A small autoregressive pixel model, trained from scratch: 48750 training examples.
Rows from block 7 of a small autoregressive pixel model, named by matrix and row number. Rows with one number belong to one neuron. Each number is 128 + 24 x the weight over its row's rms, rounded and kept within 0 to 255. All counts start at 0. After the name is the row's rms in percent of the matrix's.
After each neuron's rows are labels from the 100 images, of 14976, where the neuron reaches its highest value: "top examples" is what is common among them. Only what is clearly more common there than usual is listed. The data: made-up ball-and-stick molecule models. In brackets: how many of the 100.
# fc1: MLP up (model.blocks.7.mlp.fc1.weight, 768x256), inputs 128-191
# fc2: MLP down (model.blocks.7.mlp.fc2.weight, 256x768, transposed), outputs 128-191

fc1.387 109 [111 110 108 118 130 150 158 126 144 136 101 175 145 134  88 115 147 140 121 119 145  98 160 137 175 124  85 121 106 182 146 151 105 129 123 119 112 109 137 135 119  88 140 135 142  97 148 124 132 144 135 130 117  95 138  90 166 151 137 130 159 100  97  81]
fc2.387 097 [111 129 123  96 136 140 102 152 122 117 136 111 194 112 113 131 103 138 100 147 129  70  99 115 139 173 115 180 115 148 106 135 108 109 148 144 107  89 149 134 133 124 144 145 131 124 127 105 114 121 144 168 131 104 126 126 145 154 149 158 142 129 142 146]
top examples: blue ball (100)

fc1.495 083 [149 174 131 135 130 107 160 135 101 124 105 111  73 142 130  96 112 119 132 146 156 155  99 130 102 191 117 140 151 109 127 123 124 145 106 139 162  83 160 105 122 115 172  89 105 144 127 139 118 111  80 110 149 146 167 139 154  99 129 145 148 119 140 134]
fc2.495 063 [136 152  91 150  92 148  94 162 141 111 126 160 126 136 119  94 212 162 149  99 107  80 150 145 111 156 169 146 117 152 157 157 121 111 145 145 102 131  89 132 141 151 152 159 140 122 135 114 131 134 170 154 101 119 128  70  66 124 119 173 127 139 177  97]
top examples: green ball (84); space-filling (83)

fc1.726 120 [137 135  92 115 156 128 156 132 135 131 150 138 116 143 125 122 151 103 167  65 167  98 130 160 128 158 118 145 127 124 139 126 120 105  99 116 165 123 136  85  92 137 151 102 128 115 143 136 107 125 170 179 108 116 163 104 114 135 155 124 116 141 119 125]
fc2.726 122 [120 136 114 118 108 149 145 136 109 109 131 148 152 127 116 116  99 111 136  94 136 136 137 120 147 128 132 136 124 135 129 190 125  88 139 146 127 132 142 141 115 131 152 123 173 120 123 110 165 128 141 170  94 130 123 122 114 112 125 152 151 124 100 155]
top examples: purple ball (99)

fc1.437 112 [120 120 105 124 137 138 122 139 109  71 124 162 133 134 142 119 172 134 139 147 132 116 122 149 119 119 169 120 109 126 155 112 148 143 126 134 140 135 164 111 143 140 116 118  80 109 140 147 159 119 108 188 149 133  94 125 136  90 142 144 101 154  81 115]
fc2.437 120 [142 117 120 130 127 139 112 135 134 140 111 122 173 117 130 161 118  86 141 118 106 148  87 136 110  77 176 140 113 125 109 145 147 106 156 132 114 159 159 104 130 150 131 139 126 157  90 119 160 108  87 134 145 148 121 195 137 108 144 128 105 155 117 122]
top examples: blue ball (99); space-filling (96)

fc1.84 105 [144 132 134  95 123 143 116 143 138 136 139 149  87 126  99 131 163 102 129 151 107 105 150 138 151  95 115 133 145 143 138 100 143 128 166 109 122  73 105 115 125 104  93 123 142  89 119 101 136 144 143 145 105 123 148 151 140 117 114 134 117  91 145  93]
fc2.84 091 [135 131  93  97  97 163 126 172 150 159 118  85 136 128 117 136  92 140 127 147 126 109 140 137 130 189  94 136  88 110 112  93 101 176 139 171 110 106 131  80 163 120  95 143 109  88 138 116 124 129 143 149 131 115 141 126 135  92 132  70  76 125 106  77]
top examples: yellow ball (92); space-filling (91)

fc1.241 094 [165  81 150 150 106 120 113 142 154 137  95 123 144  96 141 118 141 154 112 168 163  82 128 117 141 114 105 136 133 135 158 114 133 151 124 157 105  85 126 116 139  93 106 140 123 117 164 139 115 103 115 114 174 174 135 148 150 106 135 138 116 119 102  84]
fc2.241 084 [133 123 131 130 133 113 118 118 157 135 108 134 146 122 125 112 108  97 107 154 155 126 127 155  95 117 114 139 126 116 143 111 144 127 134 125 104  91  86 118 140 132  96 106 119  89 130 169 148  98 106 123 128 117 145 171 160 126 156 122 137 149 157  86]
top examples: blue ball (100); space-filling (79)

fc1.567 140 [133 136 153 122 172  76 139 147 156 150 132 149 157 146 109 147 120 172 105 109 121  89 102 146 112 134 114 102 197 163 150 126 162 111 125  92 161 141 134 130 145 112 101 153  99  95 106 141 132 114 113 183 125 144 172 129 148 136 144 108 118  56 153 130]
fc2.567 196 [172 140  83 155 144 135 118 141 144 149 163 113 137 104 128 115 106 120 103 143 101  67 135 161 100 155 125 183 144 113 105 136  85 100  98 165 106 132 100 119 117 116 115  96 108 136 105 123 112 144 125 140 122 153 131 108  77  98 121 158 149 139 124 133]
top examples: space-filling (98); purple ball (59)

fc1.203 110 [140 116 139 126 140 157 150 121 133 150 126 118 114 116 128 150 123 181 121 137 138 100 142 154 133 144 136 121 114 109 153 159 100  94 149 131  90 102 156 142 104 134 152  82 161 116 173 136 122 105 125 155 153 134 126 152 137 134 158 119 123 135 113 117]
fc2.203 101 [137 118 150 125 108 144 124 102 144 102  99 146  96 111 145 110 141 152 122 157 146 126 166 132 134 168  92 119 148 115 116 112 103 194 140 123 125 103  89 137 104 123 102 121 168  75 147 114 102 136 132 173  91 123 126 112 169 128 150 133 166 135 102  84]
top examples: space-filling (89); balls: three (44); balls: four (28)

fc1.152 113 [122 113 106 126 107 140 156 160 126 183 127 122  98 129 105 123  76 104 138 162  74 106 130 129 140 124 131 141 107 133 134 133 108 114 144  94 113 126 101 117 148 103 126 104 102 103 124 129 125 134 156 152  93 143 146  68 139 132 123 104  85 102 141  72]
fc2.152 083 [153 102 151 107 147 122 124 123 151  76 102 156 125 113 160 149 118 176 122 140 136  89 143  99 194 132 128 116 137 151 132 101 128 118 171 140 117 136 126 153 130 133 102 158 164 112 139 103 137 127 100 126 135 104 100 211 169 140 149 139 141 132  82 169]
top examples: green ball (97)

fc1.754 094 [115 112 113 123  98 140 145 132 183 142 161 117 123 103 117 134 162 143  89 119 123 163  99 108 108 129 140 123 130 128 101 119 134 167  97 126  98 139 112 133 155 156 113 133 138 134  93 138 150 157 114 106 176 146 125 108  90 113 128 137 120  90 153 162]
fc2.754 093 [134 137 147 161 104 132 133 132 156 126 123  38 101  88 156 117 122 142 127  96 161 158 108 127 126 100 142 114 159 149  82 126 204 117 141 144 141 102 143 119 109 137 101 138 175 126 118 136 118 130 103 155 106 124 114 149 119 124 120 131 136 106 110 144]
top examples: green ball (100); space-filling (99)

fc1.153 117 [103 129 112 140 124  81 146 122 121 148 137 140 132 138 141 129 161 151 118 113 151 124  92 120  76 130  78 162 181 170 147 121 144 118 112  87 138 139 135 120 159  56  92 165 126  95  87 112 164  86 134 116 109 105 181 104 135 121 148 138 134  89 141 109]
fc2.153 113 [148 155  84 163 113 119 137 142 173 150 149  90 101 142 141 108 152  84 130  91 109  99 130 152  81 177 154 132 132 120 131 101  88 126  98 149 113  94 133  81 116 149 142  94 135 140 123 152 146 112 130 183 122 118  90  80 124 123  91 159 158 123 159 109]
top examples: space-filling (100); green ball (99)

fc1.550 023 [ 93 127 130 117 126 105  93 140 112 101 132 118  93 115 115 160 135 106 142 103 126  98 150 145 133 139 145 145 110 121 115 115 136 173 141 151 107 116 133 137 131 156  99 141 128 131 145 186 126 137 153 136 154 159 141 119 143 105 118 149 131 120 141 132]
fc2.550 031 [129 127 155 140  99 154 127 119 172 174 130 101 134 175 132 124  90 157 156 115 147 181 115 145 152 141  90 135 122 101 129 138 105 101 133 131 160 137 171 117 150 113 132 135  94 110 117  93 155 180  90  51 125 121 133 148 116  76 129 147  89 149 128 130]
top examples: space-filling (88)

fc1.402 126 [132 130 155 126 179 116 129 127  97 108 104 106 118  93 119 133 114  85 105 177 179  90 151 148 105  90  93 117 138 156 139 159  89 110 121  93 143  92 144 119 120 102 142 147 122 119 133 150 101  99  88 179 137 141 130 139 152 113 161 102 130 143  77  90]
fc2.402 125 [120 113 132 128 124 126 104  78 151 103 121 137 163 137  90 131 117 134 127 154 142 125 134 169 117 120 117 122 128 102 115 147 113 109 196 119 135 125 120 123  55 155 130 122  93 151 126 176 135  95  94 144 201 107 103 144 142 152 140 110 134 135 124 136]
top examples: blue ball (100); space-filling (71)

fc1.535 101 [119 110 114 114 131 112 140 118 168 157 125 144 109 138 122 141  94  99 118 102 147 120  94 164 110 116 110 114 181 117 122 138 134 104 148 133 148 100  98 134  89 143  83 150  80 117 148 144 141 126 123 158 157  81 117 131 144 118 155 119  97 100 150 122]
fc2.535 107 [161 122 126 104  74 178 111 114 137 165 117  66 157 163 106 170 100 106 170 126 131 156 120 106 187 138  96 156 107 116 106 111 179 151 146 156 142 132 118 149 105 140 108 134 112 153 101 127 107 160  96 115 122 127 170 111  96 108 136 164 131 136 125 150]
top examples: blue ball (100); space-filling (99)

fc1.245 107 [166 141 116 101 136 164 135 181 109  95 177 122 144 122 112  65 126 138 134 150  88 120 114 111 152 170 143 157 134 125 154 103 108 145  75 138 143 113 123  98 130 139 112 129 112 106 128  81 121 123 144 152  97 118 116 129 101 103  71 177 119 116 119 132]
fc2.245 087 [116 143 120 113 136 116 133 161 131 159 139 156  74 140 102 121 120 142 133 148 138 129 142  75 146 119 102 129  84 148 190 112 156 153 126 127 123 158 141  99 146  99 163 130 109 116 129 104 130 151 134 118 113 110 131 101  99 134 121 134 105 143 134 165]
top examples: purple ball (99); space-filling (62)

fc1.486 127 [127 113 105 124 140 124 163 135 172 176 153 130 137 151 132  89 119 125 142  58 108  86 116 143 124 138  62 129 127 166 128 141 130 116  83 103 100 170 129  94 134 110 136 109 130 118  91 107 160 121 201 165  96 111 157 118 113 151 111 119 100 158 167 127]
fc2.486 138 [104 122 126  97 115  97 106  89  99  71 125 159 132 122 112 118  96  96 144 128 138 128 113 155  86 126 147 127 166 129 146 161  94 107 152 140 114  94 174 132 118 144 135  99 139 113 137 145 134  87 126 192 133 112 121 178 171 116 156 161 123 115  99 117]
top examples: purple ball (99); small balls on sticks (81)

fc1.718 108 [143  98 108 149 127 136 161 150 160 138 153 131 126 119 131 114  99 100  99 129 116 149 125 119 123 165 152 156 119 119 133 113 146 144  72 156  92 128 147 129 133  78 148 159 153 126 134  90 139 135 142 138  88 146 110 132 138 127 106  95 175 150 122 119]
fc2.718 119 [115 150 162  77 148 115 121 143  82 116 137 137 154 114  95 174 119 123 117 164 132 135 111 121 151  77 138 133 108 136 120 148 109 118 118 118 145 132 151 105 115 152 144 108 100 114 112 136 103 151 150 135  77  90 121 132 134 137 118 168 100 108 116 141]
top examples: purple ball (68); balls and sticks (60)

fc1.492 114 [171 126 127 143  90 112 145 124 183 131 129 116 169 148 127 100 129 117 138  87 116 135  96 152 133 117 106 117 143 136 134 108 100 151 145 138 119 118  97 114 151 147 100 103 111 137 144 121 144 120 115 130 158  95 118 141 171  80 161 152  91 110 113 161]
fc2.492 131 [148  81 108 104 104 140  91  93 146 129 136 134 150 134  84 152 130  68 145 137 161 136 120 144 122  87 100 132 119  84 135 113 153 144 159 138 132 104 129 175  99 189 108 123 109 103  85 178 147 125  84 181 181 130 160 143 127 142 143 145  90 132 120  99]
top examples: blue ball (98); space-filling (89)

fc1.401 105 [171 105 111 147 147 160 121 131 141  90 109 121 127 124 136 150 131 130  82 160 192  95 143 139 122 107 127 114 107 123 133 144 164 128 123 135 127 100 122 144 102 110 113 159 126 111 157 160 111 120 113 152 173 184 101  99 154 101 148 127 175 126 103  99]
fc2.401 112 [153 121 151 122 103 139 136  91 151 136 128 113 136 125 133 144 106  85 133 136 178 190 114 145 131 131 104 114 117  97 104 121 141 106 179 125 128 103 107 146  85 157 103 118 127 110 152 196 126  86  90 104 180 114 131 158 170 118 175 130 156 157 124 116]
top examples: blue ball (100); space-filling (68); balls: five (26)

fc1.740 112 [141  94 104  98 136  88 140 136 120 112 132 158  99 160 117 132  96  79 135 114 141 124 108 160 104 141  74 117 143 133 157 108 136 121 146 107 127 191 105 128 104 107 129 140 145 111 131 152 164  97 130 141 138 157 164 159 134 118 125 116 151 142 103 137]
fc2.740 113 [122 156 171 126 127  99 127  66  93 101 106 126  89 124 123 123 131 155 148 122 154  93 118 148  77 123 119  87 128 128 115 103 111  83 149 116 152 105 156 123 123 128 102 114  87  91 148 126 132 110 108 132 189 126 134 120 147  90  94 115 112 110 132 110]
top examples: space-filling (96); yellow ball (79); balls: four (27)

fc1.36 109 [129  98 116 119 135 119 154 120 174 170 131 150 144 149  97  81 183 138 111 115 120  95 113 155 159 130 120 147 117 150 145 141  86 121  83 108 133 163 135 125 117 127 123  96 119 120 144 155 118 101 147 149 145  95 174 118 109 132 167 129 133 158 115 121]
fc2.36 114 [182 120 109 166 112 135 109 138 168 121 125 152 137 115 144 133 108  77 128  91 167 167 124 126 112  93 135 106 112 127 130 144 206 106 142 130 121 160 134 122 149 136 100 122 165  49  92 138 152 143 143 136 111 148 138 174 142  91 144 147  82 131 113 122]
top examples: purple ball (100); space-filling (97); balls: four (31); balls: three (30)

fc1.553 113 [123 106 124 139 100 110 143 142 149 162 132 110 187 150 125 157 125  99 129 105 140  57 152 152 146 124  21 163 142 137 128 141  85 113  99  82 105 111 118 147  86  73 105 164 123 111 115 178 139 126 121 139 126 131 188 149 116 162 146 143 191 128 103 141]
fc2.553 110 [123 133 127 155 149  96 159 149 133 150 146 136 163 147 163 165 104 127 110  77 129  92 114 108  93 125 140 162 144 159 152 109  78  73 135 132 126 128 150 139 107 148 128 148 106  94  83 149 135 146 154 122 111 121 158 122 140 147 125 127 138 123 177  93]
top examples: yellow ball (100); dark backdrop (81)